Weights of a small audio captioner: encoder norm groupnorm, trained on notes from a synthesiser with random patches.
Rows from block 2 of the text decoder, named by matrix and row number. Rows with one number belong to one attention dimension. Each number is 128 + 24 x the weight over the matrix's rms, rounded and kept within 0 to 255. All counts start at 0.
# q: cross-attention query (decoder.blocks.2.cross_attn.q.weight, 192x192), inputs 0-191
# k: cross-attention key (decoder.blocks.2.cross_attn.k.weight, 192x288), inputs 0-287
q.173 [182 134 120 150 113 135 128 188 113 149 141  58 129 116 125 127 132 113 111 113 139 144 105 194 111 152 144 172 111 168 156 179 122 149 109 117  88 101  85 157 111 133 124 155 119 200 133 117 140 154 133 134 140 104 137  73 140 142 128 118 123 145 129 101 158 146  99 180 164 143 111 134 173 122 129 188 148  90 159 138 126 112 115 145 116 144 137 128 160 156 166 115  89 136 112 153  49 135 179 144  86 106 159 145 109 129 168 175 127 134 188 129  95 134 130 142 108 143 134 149 130 123 113 109 162 105 112 160 140 129 131 150 102 108  97 122 127 147 172 115  94 170 159 126 136 132 115 121 165  98 134  77 133 128 183 136 114  79 124 101  78 107 147 145 162 131 105 164 142 100 135 118  94 117 123 152 135 164 121 104 138 141  79 136  77 153 142 130 121 129 102 112]
k.173 [139 127 124 168 126  75 184 156 138 148 180 145  98 134 157 139  94 178 158 123 126 174 109 183 136 152 167  96  89 144 136 161 136 120 100 159 130 111 170 114 101 114 155 127 126 105 140  85 157 131 170 122 158 127 155 161 136 131 138 166 149 163 134 147 106 131  97 123 146 120 153 132 123 111 149 137  97 152 109 133 116 145 126 162 143 134 125 145 150 123 144 134 158 140 136 138 121 121 162 110 104  91 100 150 146 159 138  94 184 108 146 149 137 166 124  96 109  97 142 167 153 114 127 144 110 166 114 136 148  93 123  82 128 110 116 133 151 124  99  86  86 116 139  76 100 125 169  89 136 123 174 128 139  60 129 100 129 125 130 136 130 163 125 137 123 128 135  82 139 138 112 105  94 118 148 133 110 135 155  85 136 173  94 125 150 153 116  85 110  75 125 109 137 153 106 108 128 122  80 116 182 106 151 105 164 146 155 137 142 110 108 126 128 101 133 130 136 155 152 129 119 137 136 140 122 148  91 130 135 166 139 111  89 143 144 154 124 114  68 174 118 144 166 123 163 199 114 141 123 148 132 158 158 145 136 128  91 142 128 132 105 114 135 109 107 134 169 193 126 146  90 113 164 109 149 137 100 152  61 154  88 131  80 149 143 144  77 113]
q.174 [164 113 136 143 127 123 119 109 117 154 158 101 128 149 167 125 109  95 169 144 113  97 110 124 155 111 148 144 138 127 152 102 106 106 124  70 163 110 125 102 134 107 115  87 108  98 115  91  94 119 124 108  96 147 112 140 155 125 137 132 163 166 148 200 139 179 141 137  81 150 123 117 134  92 128 122 153 139 146 115 124  87 156 127 173 106  95 131 158  99 133 122 169 156 103 110  99 124 101 110 125 150 128 136 108 129 133 127 154 140 105 153  84 173 125 112 120 122 147 132 104 132 108 133 157 102 139 119 127 147 126 160 122 159 116 118 117 109 124 104 140 111 104 157 118 118 108 155 154 170 139  97 115 144 117 131 107 122 110 117 165 128 158 117 127 164 106 135  84 105  74 124 140 129 131 122 153 133 105 125 109 131 121 125  93 119 167  97 101 100 134 137]
k.174 [166 147 117 141 112 111 148 153 133 160  98 155 161 127 120 145 111 107 108 141 118 144 120 109 168 116 145 114 139 142 174 153 108 116 112 122 155 149 121 102 145 133 107 116 128 135 149 114 131 122  74 153 123 124 162 164 109  97 107 121  99 132 169 131  91 110 127 119 117 118 134  94 130 119 129 139 150 160 148 129 141 143  89 121 131 182 126 110 142 110 139 146 112 115 155 148 111 113 103 149 126  85 125 153  83 115 114 132 156 114 114 104 120 138 181 140 156 132 141 123  91 148 141 132 140  98  92 136 110 124 123 103 142 198 116 131 165  97 119 137 141 133  99 117  88 137 124 137 133  49 158 156 140 130 159 171 104 133 102 105  90 128 131 104 175  96  91 116 124 102 110 127 141 141 112  93 122 128 115 117  87 130 135 123 130 135 115 118 167 160  91 158 104 148 161 124 109 118 135 131 141 152 141 161 107 111 120 112 163 130 143 152 120  90 144 104  82 138 101 125 143 154 149 110 120 128 156 130 129 130 154 144 166 153 126 134 156  92 102 120 147 124 119 152 150 151 136 127  71 141 134 160 114 137 110 153 136 136 125 143 148 116 109 156 131 146 115 158 141 108  97 169 146 113 152  89 156 150 110  92 154 111 112 102 133 166 125 111]
q.175 [121 116 106 121 127  96 108 137 141  99 163  93 124 116 158 149 137  83 109 165 107  87 128 136 119 106  94 135 135 144 124 106 123  89 175 134 159 158 137 174 141 125 132 126 109 152 188 135 128 160 163 144  77 120 141 120 119 121  96 125 136 155 132  77 138 121 162 149 151 124 172 127 143 144 151 122 137 127  65  96 129 110  87 156 128 124 124 116 181 105 165 108 101 125 128 131 144  82 188 100 132 142 143  90 104 156 124 145 131 122 122 116 116 120 102 135 115 148  86 158  99 129 145 125 114 145 155 109 124 155 120  92  93 105 122 144 114 178 131 106 106 105  95 121 125 102 133 132 135 102  82 131 114 101 130 100 102 155 160 135  97 120 111 125 100 120 109 149 105 122 139 109 142  57  90  94 121 106 160 121 159 114 109 127 138 131 102 148 123 118 130 143]
k.175 [ 81 111 137 109 121  91 115 102 165 164 184 120 102 111 132 145 124 127 109 164 132  97 117 137 139 132 161 107 112 101 121 104 106 114  95 170 135 173 114 131 100 133 108 103 129 176 111 136 170 134 196 125 157  61 141 118 140 155 105 136 150 122 141 106 135 139 127 124  93 132 106 148 100 131 144  90 111 122  99 165 153 101 133 147 150 147 140 138 136 149 123 171 106 138 101 109 121 129 133 119  95 144 167 120 162 105 126  75 121 102 157  77 154 179 157  66 156  97 101 104 142 117  87 128 126 144 101 107  87 125 121 138 158 143 124 104 158 122 128 152 133 111 122 125  61 128 152 151 123 131 116 150  72  92 129 143 133 114 119 146 178 175 136 158 129 130  98 157 141  94 113 137 156 164 134 136 126 169 158 166 123 163 108 167 121 147 125 114 113  94  93 103 153 164 138 128 139 121 120 143 157 161 124 126 123 151 152 149 106 108 174 161 143 130 152 122 141 139 137 133 164 114 105 101 147 145 136 117 147 131 147 117 128  95 125  92 135 128 161  66 150  99 144  79 135 145 114 107 153  97 140  89 116  98 153 101 150 150 168 123 148 132  86 154 107 137 159 167  96 151  95 130 123 144  96 136  97 138 151 130 122 115 109 123 131 139 144 138]
q.176 [136 134 105 130 140 191  74 119 134 142 178 172 119  99 117 127  93 115 137 100 118  99 134  85 124 134 127 101 139 133 131 140 119 114 115 161 129 118 124  91 138 107 141 184  81 124 138  71 122 155 106 136 126  97 148 103 114 117 122 219 180 123 135 114 142 142  95 125 160 126  98 165 105 144 131 155  89 138 151 142 130 106 112 119 122 142 100 157 145 133  89  97 125 106 116 110 123 165 132  95 131 136 119 107 134 154 113 154 157 169 133 150 127 118 110 120 129 121 143 134 117  97 132 175  86 126 148 116 104 151 116 144 187 137 144  87 135 133 168 143  97 126 134 117 102  90 133 122 112 108  89 162  72 131 125 167 125 136 114 112 102 154 114 140 110 125 148  93 151 141  83 143 131 103 129 145 140 141 119  87  93 191 164 171 142 100 152 133  92 108 116 130]
k.176 [126 111 105 113 155 150 134 155 138 105 130 103 122 119  93 106 104 133 104 109 107 143 154 145 148 121 109 116 129 121 160 170 104 121 158  98 132 173  74 180  72 170 162 128 111 124 124 104 105 129 170 120  90 128 160 108 131 137 124 152 158 152 144 130 131 165 163 177  72 136 117 152 146 183 120 160  83 107 156 161 104 125 106 140 144 150 150 112  90 139 165 121 156 113 106 104 182 110 128 153 155 146 139 110  98 144 126 107 129 154 130 136 143 139 158 177 105 141 134 123 129 154 163 143 139 125 129 114 119 102 138  80  64 105 129 119  94 109  79 136 143  89 162 145 133  78 143 117 140 116 130  80  99 125 115 190 175 118 145 123  85  96 126 143 125 100  85 114 130 119 115 105 142 138 137 150 127 152 111 123 154 128 134 104 164 159 134 131 119 120  99 133 122 141  99 154 106 181 134 126 115 100 162 133 113 130 108 135 138 116  98 124  87  92 147 140 126 122 131 117 162  92 119 127 135 133  96 131  98 106 111 125 135 122 153 101 127 108 114 152 122 139  98 124 121 118 183 113 122 134 138 128 143 124 141 135 146 123 117 121  93 105 120 124 167 187 143 127 132 110 137  85 149 141 161 107 141 136 124 123  83 170 138 130 130 127 153  88]
q.177 [121 159  96 102 124 137 152 138 114  93 120 140 137 115 150 120 100  76 135 107 150 121 105  81 176  97 132 118 119 124 152 167 136 158 146 118 122 106  86 105 138 121 113 141 147 126 140 130  82 154 144 122 126 133 147 121 113  73  95 120 152 128 150 138 150 185 122 152 119 129 144 131  97 163 128 138 153 139 169 148 126 162 103 151 118 141 143 161 127 145 158 151  83 105  81 135 122 102 127 143 118 100 110 110 123 128  89 167 128 133 109 130 104 154  87 109 147 149 176 134 122  94 135 102 135 174 102 120  97  99 108 138  70 120 127 113 138 120 126 151 113  98 139 124 139 149 118 142 129 154 107 128 106 107 150 136 148 137 133 150  72 140 115 139 118 167 130  91 136 143 143 109 131 114 118 126 124 140 146 131 133 140 120 138 125  84  75 114 143 118 122 149]
k.177 [160 162 118 124 146 127 129 133  94 168  80 140 130  96 138 136 116 159 126 132 144 157 109 124 101 150 172 136 162 139 167 150 134 108 126 151 117 151  83 166 149 164 125 117 125 126 128 110  99 128 181  84 128 153 165 101 128 149 129 157 137 134 150 123  87  98  82 121 146 164 113  98 123 127 150 128  99  86  90 190  96  92 126 131 152 157 104 138 106 123 114 120 141 103 143 140 126  98 121 159 149 134 100 141 135 104 131 155 115 141 152 154 140 156 107 108 126 127 109 136 121 129 168  93 102 112  81 133 106 100 139  98 146 133 160 122 148  97 135 113 111  93 133 100 139 135 138 119 143 141 122 140 116 116 121 128 128 134 167 113 192 164  82 113 136 167 110 143 107 136 137 142 113 149 120 162 140 109 132 149 109 131  88 150 122 135 102 130 109 104 104 161 108 125 178 118 141 138 132 117 135  97 129 142 147 135 135 104 135 113 163 138 147 125 101 153 118 112 105 134 152 155 127 143 157 118 114 130 144 116 116 123 106 101 146 174 151 114 155 141 130  67 125 119 111 174 116 104 132 127 114 133 157 101 118 110 110  94 112 140 114 144 116 112 120 117 125 132 104 119 135 127 103 150 143 130 143 125 105 125 120 146 130 109 113 113 130 111]
q.178 [160 123 156 165 113 121 137 153 136 120  88 152 159 110 153  94 124 101 104 118 124 145 117 119 129 114 129 113 118 167 135 133  94 147 138 125 111 139 131 135 157 133 138 133 141 106 155 115 125 136  89 112 123 117 147 118 124 153 176 101 116 109  88  88 133 117 126 114 150 137 126 103 126 139 112 117 146 119 115 138 128  83 149 133 154 120 111 139  84 126 137 151 121  96 174 143  83 166 134 106 104 172 122 123 105  74 150 141 136 129 101 149 113 170 123 105 152 126 145 112 140 129 167 119 128 111  96 133 129 119 179 144 119 124 145 125 174 156 120 134 116 139 122 201  97 116 130 141 122  87 109 121 122 107 124 128 121 165 110  98 160 188 115 188 131 135 119 107 135  72 111 131 128 127  94 129 117  92 113 155 118 156 141 102 122 139 103 131 179 160 108 162]
k.178 [123 125 141 107 149 109 116 119 151 142 153 128 106 169 109 157  91 155 151 115 141 135 146 148 135 170 137 135 116 153 132 107 156  90 130 166 120 137 125 139 147 149 157 147 160 133  90 125 113 107 111 108 136 148 106  77 150 173 131 111 136 164 123 174 143 159 127  66 171  96  88  94 134  87 114 130 154 151 144 105 148 106 138 136  97 158 148 172 176 116 148 129 109 140 130 119  59 130 159 115 120  95 144 130 119 120 132 158 130  87 124 171 138 109  82 122 114 137 130 118  86 135  94 139 134 114 121  90 132 137 171 130 134  75 138 101 131 119  89 145 155 121 120 129 131 106 125  90  83 130 142  98 110 143 124 118 125 105 120 117  75 145 142 146 136 147 136 103 160 182 129 125 150 139 131 134 103  80 134 140 123 149 146 159 109 130 125 140 153 108 123 136 137 125 149 116 122 126 122 140 163 129 112 135 129  93 118 128  95 100 134 120 147 115 167 109 117 130 164 107 127 144 156 102 173 119  91 153  99 132 167 118 150 114 133 142 115 109 132 138 149 107 139 128  70  94 105 150 144 108 167 154  88 120 136 130 145 119  90 123 126 137 119 137  84 174 178 131 125 163 157  95  83 139 141 172 186 148 152 146 107 115 149  81 134 145 133 102]
q.179 [145 122 174  90 145 156  77 148 129 126  92 127 117 138 109 149  90 119 148 131 128  98 106 137 109 113 145 112 133 129 133 138 120 135 118 152 127 140 123 129 123 141 179 134 174 159 140 156  98 107 134 133 104 126 139  85 141 111 126 139 136 104 130 143 124 144 144 141 202 155  99 117 122 128 148 154 115 159 197 133 143  98  97 183 134 137  80 173 103 132 106 109  95 154 145  99 169 150 169 130 113  69 121 140 132 112 156  94 178  87 112 110 148  61 144 124 147 118 144 150 155 151 166 150 107 108 194 126 144 125 127  90 169 168 120 135 133 134 118 108 152 136 110 110 124  72 181 158 140 125 122 134 123 129 124 105 109 114 100  93 134 108 103 145 133 136 145 132 137 129 180 146 137 143  91 113 118 127 110 114 153  98 117 182 159 147 123 169 131 107 122 128]
k.179 [117 122  78 155 108 126 133  88 106 113  56 133 103 113  90 133 129 124 126 116 159 132 139 174 126 143 150 156 133 111 127  78 147 126 128 142 114 130 163 161 120 133 164 104 111 112 141 141 144 126  78 127 115 134 125 110 158 136 122 121 148 168 104  98  97 124  94 101 112 143 118 108 122 137 117 117 132 167 102 149  89 148 111  97 161 143 125  92 140 106 141 111 103 110  99 143 164 145 128 126 115 157 129 124 216 167 112 118 132 131 145 110 134 148 152 115 120  88 124 109 144 124  89  91 102 155 117 154 144 150 191  82 137 106 105  98 134 138 144  71 113  71 145 146 142 117 128  71 137 115 129 177 143 130  83 157 118 120 117 124 104  97 109 126 164 121 152  98 107 132 127 146 165 130 105 142 153 126 177 139 169 157 114 115 158 128 113  99  31 133 112 107 140 183 128 151 122  94 130 121 128  93  89 131 130 131 138  96 127 135 129 113 144 104 104 119 108  98 135 138 124 104 105 124 126 137 107 135 125 126 105 148 125 143 123 146 133  93 120 108  94  86  92 144 114 110 143  88 139 156 156  89  97 108 119  92 112 103  83 118 144 132 120 129  95 184 159 104 111 135 144 134 100 126 137 104 130 104  63 133 103 132 119 133 106 158 134 118]
q.180 [149 118 141  86 117 140 157  96 150 123 113 142 170  97 150 106 136 109 148 129 123 147 156 116  94 152 121 162 139 106 124 116 133 139 114 124 158 145 131 162 122 140 160 130 134 109 162 127 119 146 138 136 118  87 121 124  88 104 141 152 127  90 134 139 136 117 132 138 102 113  80 141 120 123 157 165 105 132 128 130 139  97 137  90 128  99  95 123 111 109  67  94 102 101 198 113 132 123 120 146 123 160 116  83 126 105 136  74 131  94 170 130 156 139 134 124 115 158 113 132 136 115 156 144 106 114 173 139  94 125 195  92 152 110 124 144 107 161 125  96 136 137 113 120 152 200 123 144 110 106 114 142 147 138 131 130 108 102  90 107 102 117 167 100 151 121 145 105 155 156 117 127 137  85 114  82 141 145 114 140 168 130  79 133 136 168 172 149 124  97 106 174]
k.180 [123 148 150 169  87 164 132 130 114 166 139 140 150 126 146 163 141 117  90 116 127 142 143 139  99 130 118 145 169 106 124  80 130 113 130 117 120 124 139  79 144  96 101 148 140 149 109 129 133  93 115 129 150 131 123 144 149 125 124 120  74 125 105 141 132 119 156 129  81 136 140 126 121 126 106 133 139 131 151 106 116 160 143 134 162 159 125 124 147  91 107 132 140 110 115 106 129 151 149 136 133 122  99 144  69 154 133 105 132 124 140 129 134 149 149 170 172 151 146 107 121 119 134 140 122 123 133  96 142 170 142 139 138 159 130  91 151 132 106 121 178 126 131 167 127 131 149 139 134 139 140 118 152 114  81 124 163 152  78 162 110  85  95 102 121 120 140  92 112 118  87 114 145 144 119 142 123 104 104 109 119 121 128 105 125 134 126 124 141 123 112  72 160  49 118 123  93 136 162 164 155 118 133 137 161 142 122 152 164 173 140 107 121  74 117 136 145 117 168 152 123 121 137 114 147 116 101 125 147  61 127 140 120 143 134  97 127 139  98 133 136 115 135 132 129 116 137 160 128 120  91 110  91 140 142 178 146 108 164  96 110 142 100 152 123 116 174 151 148  98 168 160 122 145 177 116 136 132 134 162 101 143 145 127 135  86 135 128]
q.181 [139 103 166 143 157 131 101 161 149 129 109 118 145 141 113 163 136 148 117 126 127  98 113  92 113 141 153 112 115 139 114 113  93 127 138 148 123 100 150 129 158 121 127 124 153  92  97 118 146 161 148 140 120 139 143 121 108 128 117 145 105 115 131  95 132 112 126 128 148 123 131 142 170 133 144 137 114 121 150 136 109 159 133 135  78 164 137 119  91  81 132 114 153 127 189 126 121 136 129 138 175 152  73 113 131 152 134 146 109 160 134 125 140 123 137 161 143 136 151 120 129 107  96 101 177  99 129 142 119 113 144  97 147 158 136 134 142 119 138 100 155 128 103  90 128 133 122 114 110 141  91 125 102 140 130 145 131 105 116 148 139 135 128 165 144 176 104 152 121 140  99 103 141  85 145 117 141 135 121  85 136 118 146 136 124 154 140 112 144 138 104 123]
k.181 [120 140 123 137 117 122 112 126 143 110 133 141 107 152  85 151 126 110 190 108  97 156 160 135 141  91 161 155 133 129 118 161 146 153 123 102 131 137 136 131 136 111 128 144 153 138 124 140 122 140 136 132 145 106 145 169 173 125 131 160 120 142 137 182 133 107 114 109 108 107  86 138 120 148  84 124 147 108 107 143 160 130 137 120 139  73 133 153 134 101 123 153 141 128 123 118 126 158 143 122 109 143 135 168 117 122 117 142 146 126  60 138 140 118 156 170 134 157 126 155 134 169 119 133 163 144 121 101 103 140  91 122 124 104 137 104 157 121 152 123  99 122 136 156 140 136 145 153 143 115 130 151 138 124 130 137 111 165 120 122  79 126 120 127  77 176 107 113 121 124 108 121  87 133 113 171 119 145 175 112 130 162 129  76 124 127 170 108  98 163 121 121 144  94 110 144 113 103 120  92 119  99 137 137 112 118 142 117 112 137 153 139 142 119 150 129 120 118  93 111 157 115 111 137 126 102 107  79 112 155 155 109 127 142 143 127 124 114 128 132 111 181 138 167  90 105 152 148 138 107  95 112 130 149 142 124 144 168 126 121 143 157 130 109 139 127 105 103 131 135 127 146 170 144 109 176 129 154 136 121 114 150 118 147 122 120  99 121]
q.182 [158 152 136 133 123 173 159 113 154  57  83 117 164 126 112 136 156 117  42 163  73 111 115 108 139  71 161  79 152 159 112 165 132  95 130 107 100 168 170 131 126 117 135 124 133 139 153 103 140 137 119 116 145 154 102 117 116 116  71 103 134 181 121 145 142 110 102 164 116 136 145 135 115 130 130 111 127  65 104 117 131 144 149 107 150 111 108  86 126 104 158 132 145 100 113 123 127 139 135 152 138  95 119 174 123  81 145 124 115  89 123 145 127  85 138 146 126 172 102 128 110 120 142  75 171  93 138  97 158 121 132 126 141 135 120 108 145  80 121 112 171 151 150 150 147 141 133 127  87 149  98 113 104 164 133  85 132  86  86 135 130 159 145 123 162 153 120 146 132 118 145 111 117 103 123 120 100 112 137  85 183 173 147 122 144 122 109  83  95  94 142 120]
k.182 [176 115  82 146  96  96 110 120 138 116 137 114 153 136 106 149 147 160 128 100 139 124 135 133 126 123 131 164 138 135 113 131  81 141 114 110 113 155  66 111 129 117 128 158 141 153 132 111  95 137  96 131 137 148 153 139 124 125 125 131 142 107 118 124 125 126  76  89 117 168 107 150 148 143 135  72 124 150 188 125 137 110 115 117 101 150 115  73 127 121 116 157 144 149 175 117  95 136 121 143 109 132 116  92 147 102 164 131 111 135 106 153 134 140 103  89 167 183 156 128  95 104 156 127 132 125 125 143  83 121 136 113 121 117 143 157 130 128 142 150  89  89 126 137 174 135  83 115  88 116 150 124 155 108 148 104 146 104 157 123 141 146 104 123 159 123 150 137 158 116 107 120 116 114 107 117 128 111 149  88 115 110  81 167 155  95 121 127  97 117 123 116 129 153 109 113 103 107 100 104 109  99 146 107 138 166 133 141 145 130 116 117 146 118 140 125 112 179 121 145  68 120  89 152 143 160 146 105 146 125 111 150 126 156 124 126 106 109 131  84 126 108 153  98 129 130 139 107 129 101 123 139 112 117  87 179 170 108  68 101 106 170 106 154 184  92 123 152 118 113 101 160 127 113 109 101 136 142 118 110 100 141 118 157 142 128 128 136]
q.183 [147 133  53  90 102 142 120 138 174 121  99 117 101  94 162 156 114 188 113 187 159 123 140 152 162 101 146 111 109 165 101 122 112 109 113 162 123 129  99 198 121 134 136  65 100 121 158 183 124  66 156 128 135 144 123 153 163 194 138  94  89 146 127 105 115  78 106  79 157 154 135 126  76 117 128 155 132 138 107  85 154 109 147  87 163 148 141 119 140 173 126 153 105 134 111 140 132 129 117 163  82 150 143 111 132 112 137 108 114 131 118 114 100 124 113 133 120 139 133 135 108 115  77 109 147  91 149  98 149 135  98 127 129 123 101 116 153 112 149 148 131 128 157 119 143 130 119 180 132 100 160 144 115 140 169 140 130 104 137 141 135 138 119 130 140 112 133 150 170 153 141 131 108  92 126 147 113 180 134 119 140 154 125  93 169 160 152 104 168 165 122  94]
k.183 [147 149 140 138 101  91 128 157 103 145 158 134 110 150 174 147 139 170 142 123 129 128 144 113 122 133 128 131 134 126  77 138 119 144 123 102  99 127 150 118 157 102 150  63 124 140 176 147 128 115 160 115 184 136 139 106 119 139 118 109 113 123 119 133 110 140 112 115 129 128 149 148 143  88 145 144 115 135 122 104 118  74 159 112 106  97 138 116 147 154 147 128 124 104 141 108  96 111 127  95 103 138  99 127 135 110 127  97 104 117 121 138 116  23 115 128 100 118 155 139 119 120 139  99  90 114 101 176 116  98  86 141 117 108 120 160 186 141 144 113 134  81 114 107 119 122  99 172 132 116 130 132 138 162 141 102 117  93 138 131 169 153  82 156 114 116 118 171 160 115 127 148 147 137 140 160 127 136 126 116 113 108 154 119 152 126 112 154 168 147 125  99 135 129 124 112 126 136 111  99  93 155 121 135 116 158 141 193 126 157 153 160 117 116  79 127 137 117 110 127  97 110  86 143 104 114 112 156 155 140 138 131 144 132  75 110 148 170 142  71 149 122 155 138 132 130 145 114 139 158 148 164 125 108 144 102 140 126 167 111 126 118 102 138  66 172 123 123 121 129 116 137 153 125 146 126 168 103 193 150 112 112 129  82 141 148 134 118]
q.184 [156 159 127  94 106 159 123 150 131 154 142 146 129 139 155  84 110 108 121  92 142 113 110 141 142 149 149 149 132 139 131 108 143 147 113 145 116 162 178 120 119 177 151 134 133 130 144 121 143 150 127 119 120 150 133 107 127 112 149 137 110 131 156 100 170 162 129 114 114  98 136 115 110 173  98 167 150 145 169 120 162 172 131 107 121 142 146 182 117 122 149 155 150 152 139 136 180  85  96 138 150 116 143 158 113 123 171  89  95  75 164 122 118 156  55 135 144  64 128 166 137 122 139 118  99 132 104 116 123 133 161 112 131 114 108 151 165 142 106  88 103 114 172 143  88 129 127 153 146 172 194 118  88  94 121 114 144 177 158 125 143 128 163  92 116  84 148 119 157  92 129  99 103 155 110 106 156 125 130 115 159 156 105 100  99 107 128 146 132 132 115 117]
k.184 [166 109 156 132 118 129 152 122 122 117 121 138 122  91 154 134  93 124 120 139 149 123 154 147 104 128 141 124 117  97 117 139 138 135  79 117  75 124 106 128 177  93 154 141 150 107  91 130 138 131 114 152 129 124 151 122 121  94 183 141  94 130 135 163 149 132 127 109 125 114 135 136 151 148 103 115 114 115 132 170 130 105 142 154 139 148 166 110 144  94 119 135 122 132 112 101 176 147 118 127  92 120 103 119 100 117 133 108 153 117 157 121 167 107 125 129  87 115 110 112 140 118 151 114 113 114 111 165 125 152 132 131 151  90 141 153 112 140 136  84 177 170 114 141 144 115 147 125 119  97 158 114 182 133 135 112 143 120 118 133 115 116 116 117 121 133 160 119 117  96  77 144 124 146 102 145  90  91 119 148 196 110 146 141 145 153 133 161 116 137 116  99 148  94 132 121  86 114 132 140  97 129 123 124 126 115 136  99 124  93 117 114 171 178 103 134 150 135  94 111 132 157 111 147 131 173  94 131 144 116 138 113 133 138 115 143 127 139 125  84 140 123 140 110 127  99 117 137 137 158 143 143 119  87 119 134 122 137 124 137 133 156 177 146  75 120 121 133  81 133 149 156 158 127 137  90 158 114 119 137 104 113 102 151 135 114 141 145]
q.185 [109 113 190 115  83 130 113 121 129 124 182 148 135 124  83 112 142 109 147 137 119  94 136 119 144 158 115 113 116 152 144 112 121 128 130 113 109 136 109 129 123 156  87 135  95 100 111 139 177 103 132 114 126 124  97 106 103 129 150 143 147 148 128 126 157 109 185 134 132  86 117 102 155 139  89 112 103 147 111  86 139 147 126 126 125 164 137 112 145 121  88 118 160 149 136  87 139 149 127 107 115 126 144 126 120  99 125 175 130 113 124 125 108 118 159 124 151 127 121 105 137 169  85  86 143 138  98 115  90 128 145 153 174 124 116 114 164  95 172  90 130 126 134 133 133 153 127 131 102 126 142 134 123 113 132 110 167 162 125 129 112 148 121 136 126 107 127  94 129 121  72 106  92  98 169 125 133 116  76 105 126 127 133 126 114 128 119  96 139 187 117 151]
k.185 [123 138 142 107 104 113 126 167 122  78 136 143 162 153 103  96 148 142 125 160  99 124 135 163 173 154 168 115 121  83 127 109 136 133 110 147  91 153 159 106 131 127 108 136 198 119 147  92 119 149 162 118 113 128 134 105 116 144 124 119 119 130  99 145 126 103 142 142 198 126 153 169 113 150 127 112 204  95 135 137 120 129 140 140 109 172 114 164 101 123 121 135 163 130 131 118 125 125 118 121 111  99 101 157 108 114 114  97  83 143 122 135 123 130 120 127 127 117 141 140 146 121 115 144 181 145 125 155 136 130 103 142 106 169 114 161 175 132 144 142 109 118 155 113 141 151 110 121 173 107 113 134 151 151 139 110 129  94 127 147 130 125 156 127 112 118 131 130 122 127 103 135 131 132 114 137 157 132  94 125 136 118 166 137 100 162 188  90 118 116 109 130 157 115 146 124 150 107 130 117  85 125 134  81 153 112 162 158 132 116 119 155 112 117 161  62 160 160 116 137 111 153 165 188 134 129 122  98 136 111 157 123 160 148 120 145 155 111 163  89 135 127 115 107 138  98 110 144 154  89 130 129 117 164 129 105 122 113 124  94 152 121  77 130 144 120  95 127 153 146 137 157 153  91 157 132 116 179  92 120 123 158 151 121 116 114 129 144]
q.186 [ 77 125 108 119 102 120 109 122 109 162 140 122  94 101 121 148 139 148 117 132 142 171 123 145 127 125 111 155 122 106 146 126 130 122 175 103 126 123 122 139 125 154 125 114 131 100 107 100 128 117  95 141 129 163 134 121 128 141 166 115 113 114 118 170 142 107 127 130 126 134 108 142  89 110 131 144  99 110 117 120 112 135  98 112 110 114 133 120 183 153 110 132 165 103  92 118  91 122 155 104 115  89  64 165  97 129 150 142 153  86 138 155 172 139 136 119 113 141 128 106  99 124 144 120 151 153  83 122 189 113  65 115 154  97 118 128 127 135 145 189 130 108 159 152 133 175 128 109 110 129 108 130 129 105 109 135 119 156  74 113 117 146 173 137 184 154 100 152 136 151 140 108 129 109 129 138 133 146 131 123 140  92 141 142 135 110 111 138 140  99 129 142]
k.186 [144 174 146 137 131 140 121 117  79  87 120 134 128 132 133 146 133 114 130  90 124 123 169 109 156 120 125 128 123  85 136 160  94 137  93 127 137 111 114  98 137 159  96 138 107 110 107  96 126 110 138 131 118 106 127 141 138 128 126 123 155 181 123 199 137 126 154 146 121 129 173 119 100 103 161 133 123 128  78 157 122 135 163 102  90 142 135 106 136  97 101  89 150 122 142 181  83 128  97 126 118 106 121 151 189 128 136 100  93 149 156 112  93 161 127 162 115 147 101 130 129 101 145 108 103 109 130  87 120 143  94 139 130 141 164 127  82 125 107 103 136 149 101 108 125 122 127 122 131 132 147 128 136  92 122 150 115 116 128 129 114  90 111 127 107 135 128  78 156 140 109 134 148 123 143 115 129 109  94  80 129 107 165 144 129 124  98 185 155 129 151 123 142 112 162 129 111 179 134 135 134 145  93 140 158 135 137 124 117 119 120  81 121 141 121 147 121 143 168 117 141 145 138 128 140 141 153 140  93 128 146 141  93 151 114 151 102 175 140 121  85 108 139 143 135 135 131 143  88 175 117  97  98 103 137 123 123 132 118 123  86  93  88 145 206 150 108 152 129 143 132 123 164 154 139 105 156 160 146 126 122 156 130 143 109 104  94 101]